config = dict(
    model='contrastive image-text model',
    horizontal_flip=False,
    vocab_size=53,
    loss='softmax',
    embed_dim=256,
    encoder_activation='relu',
    encoder_avg_pool_shortcut=False,
    text_encoder_norm='layernorm',
    text_encoder_qk_norm=False,
    text_encoder_inner_norm=False,
    init='lecun_normal',
    lr=0.027,
    nesterov=True,
    decay_fraction=0.4,
    adamw_weight_decay_other_params=0,
)
Rows from block 3 of the image encoder of a small contrastive image-text model, named by matrix and row number. Rows with one number belong to one channel. Each number is 128 + 24 x the weight over its row's rms, rounded and kept within 0 to 255. All counts start at 0. Numbers have three digits each.
After each channel's rows are labels from the 100 images, of 14848, where the channel reaches its highest value: "lies over" is the class under the peak; "top examples" is what is common among them. Only what is clearly more common there than usual is listed. The data: made-up waving flags.
# convs0: first 3x3 conv (encoder.blocks.3.convs.0.weight, 80x80x3x3, each kernel summed), inputs 0-79
# convs1: second 3x3 conv (encoder.blocks.3.convs.1.weight, 80x80x3x3, transposed, each kernel summed), outputs 0-79

convs0.29:130116094137104097094129107126120117099155140145129136129170090134137084111111140068139105127136140133118142112155111147148115144108113100113105125118128112145120155018102144149142122151123148146114123109121130078115139112125116130077097127
convs1.29:146108177127102167124130135165088157094142115116104108142148104173135110093134125154146136139131132106165114103095128105082112138146148128107142123106142089108109122194133135073073155140125117107118104140144132129113137115152120131142106174
lies over: flag
top examples: pink; brown

convs0.19:102170145108132104111154128099146131090190155131129116107119079102133143127135100065126141141118192123084126060098129111119107125092140128127120134096144135116126123103140126139114103122144120134103145139117123158135112080140142115089110105
convs1.19:122136127140122155126100124135141140124054128155187133167145122119128121146130116121116128130084102107143122140191131107110111105120133125119107141148143054097097156154117112116107149087102126157136085135085116099166123105142148114135122139
lies over: flag
top examples: red; border

convs0.53:159100150097079114088143118135122141108116132123128120119135087130147084117138090137108104116113142136114118112126103110115124157120116133071088116036147131148080136146123140115130150115141137123099133070145125158138125087116105118140128158
convs1.53:139126173126133137094136106142142152107146146100097125111117119126120124149110117134119125123111104140138104140106162124156116153103120142197101111221119162096122127132109135102131107153098123140153148143097109138075111096150113138119084163
lies over: flag
top examples: brown

convs0.34:100158134137085127118090136132102102140149107104140106135094115109132161127152123086077086118138113114113070072156116127111128110130119159125090147131079115120123143066130163134148102123141165130097117141129132152137101132105127119127083127
convs1.34:136127155137092094088076090160143168132103147142094128139102137122109125126130116123147168094111112118146119129123131121130122135128147115113101138149153101128161116191139100150113147071125146154156154097094126100122160139132180077134122141
lies over: emblem
top examples: pink

convs0.51:133129080070116138114103117080127085091115106136114112121116132151121123113100118047150111134132102182136153060156125120179110138111114126120114101113105138136150115113110133130151148126095124115121103150112104116108098134114110128107121115
convs1.51:151170106103146153159137171095172107089095151109133111152119110121128177127144112164144143115154088088120105137128133109167116131102141129111081164150125138144156166110134072127101102134143151121116137115152145128130179100111113132122125112
lies over: flag
top examples: ring

convs0.36:139158131122146110134080123133121116131105112083132232108122085094107170147099165124122117147127135088124159121122118116127100142129137127106116144112122101155103104147131110112142113143103124131125147077108106184113115112110120128114157143
convs1.36:075080128113089105150153110158118176110102181123138085123115130128144117130146111177112142106125141118087123119122131116142134102092107112108113108135111147096134123106145094123098120118137159112133201135126131078130093090126129119150115127
lies over: flag
top examples: crescent; border

convs0.33:125079120142106127137159147128133129157096112131136115128116156116111159163130093130117192108132098134124067149120100136155158146096116114175163150154143144122129162139051125146144146118132116147139171145091143130131140087140152134141122123
convs1.33:105104131110136103131111160129109139114125106100137104118130144149100169087143071161101130116097116127130066133101127115134098102109111098106122096122121096152142105142098135087117136151131152165100095104133098147106108172150072146115114144
lies over: flag
top examples: grey; pink

convs0.41:083131177182084118133110137130121096142101177106104053122128175137116114107126126072138129140136151085137122111119129124124144112092142119137162103114154129129124097163132131133129112160123142130127106129139123161140147075122116125129105090
convs1.41:139118137121087149118112110112115135068152119135132089107126127078115140127159133071140116166128127111127094143145143140118148151158123118117149128136064094127160126129130117141115158146168115101140114152120141070124113166113192120127164132
lies over: flag
top examples: circle

convs0.60:098167166126083152097107139148092080127093104101154089098162112093125152144138107108121127129088183086124165105126111091144136136137111145125124098122125095152142091124107133135120148108127164134126130149127094120138128142082156101124119107
convs1.60:123145119125112142118142146122163145143113120177137149119099113136133123109139115126112116143133129125130121097137083130117127109143157134138144161139143113080101131111138114124110093182180122109139147139107225104119190106171148107132140153
lies over: flag
top examples: orange

convs0.69:106114146118099126080105092151125128137151126112105085130104131134149105130101087099099135095098139088098117069099131108104149122091120131119114149137149119115147151134125172161113159121098115135095115142089105096148112095105103102123090097
convs1.69:154142121185084105119116084165148123159123100140132073165210109127119130125157136146161137126141128109165140115155159145116141103143148136115127122102122113126146138130149126112131163111133119093157136124158170126088123108144156126144093151
lies over: flag
top examples: orange; crescent

convs0.0:149106090106144123126109123142132111126124127163145144103150076107115115093115126069120167145133090106119138112112174148124139087084123135187158144155114124112117139113161118162103157121119135152141125143142107147137104200121136131121165129
convs1.0:136103181117148118095115150133122147099119108101111060122095148175123127127119085129130140075089157134123116164135123151128108106135123141080117121121135146143104100137114118116103125138084131113089141091127065090109119124119136120151160124
lies over: flag
top examples: ring

convs0.26:154145118134142130134122117122101158131181148132119167138135117107120102075109155098107159134127110144168164108137155144129104133128127127090163148070134127123128147145153104153110150174083145132092079127145104146150157145104166141108162143
convs1.26:133089112109123098140127178123107103125131134097113159145142122148064136143096087152108131121119105096112107118100116132128124106124095121119098129084124106156115141167123119098136140093052130163102089132146113152130106133120148168147128092
lies over: flag
top examples: pink; red

convs0.30:094086177077131144094117121120118176129142122093141177123101103099122156107117124162116132122130174092119102132088093140113119183148105142121131148102154125124113097085125095114153138106111118147122129141121130099100125116120139136125100082
convs1.30:116128106156086133111181115163108169118141133160121125165092118129099099145096107142114149178134107132134119116146127154108084103075138102131132133108069152094135156148118174163112120085121106119116107119098107141132119107122107154127111138
lies over: flag
top examples: blue

convs0.55:116149080075090147139080130099152106135079106174122113125148082119125109125090114144143133136127069120149152125118127137119112101089133123161100118135109112114131135137117132184139188134150127132127132113171149110121127147106140134144132092
convs1.55:101110126087145101138170140093090133113123097105140083119117159172144169119124114137146138128123100139107102134101116143117085114113137114096107137142139112133131126164156098071115110160109166122095159096133152127091153123114141121121071104
lies over: flag
top examples: crescent

convs0.16:118121119130075143115120115197099146132153107108101084144127120135129136124165110135110114126128143108121121107119088104144134163109108110086116131037126116132139118144115171139144120133121098137089099085113116130139126111113132079115129091
convs1.16:129142151110134138094128124121178135109121085156121134107137173103104159118137102102177185119129134148163113092123095148078105142106107143172144084148138125121114103147105117096089108149168113119128118124128128129109159134133122115172091127
lies over: flag
top examples: brown

convs0.43:105172130145054132092200143159116135105142136110158089127146135132136145092149133130112129128130143139120104105123143098145149132125102144119079121082172122134095118124119114139144131136111078119107125117137110139140110073089151117131092121
convs1.43:152107117146112144089110112105161145099152122138160133139137128146149145143188103116180167090121114122144157123103113195117142146127099167130091148140140148182123130130087173127141094123137131127161133139139128148093123120156116158124107143
lies over: flag
top examples: black; rhombus

convs0.54:104107175139073145131152134116096108085119141131141088117131174132114159121133090084109112094110093124105129076136131107113119104117100122098138093105120129126102112107105111123111088137113121099124084098125110075114130114122103093123161126
convs1.54:139133141129090120103155097140147127107163161158127115140092144103118133138134098097139109112158125166087158109066089117151153113095119186133094133152157154133143102157117128148140145115151106129161186134151149081146119121124126143141134136
lies over: flag; emblem
top examples: triangle at the hoist; rhombus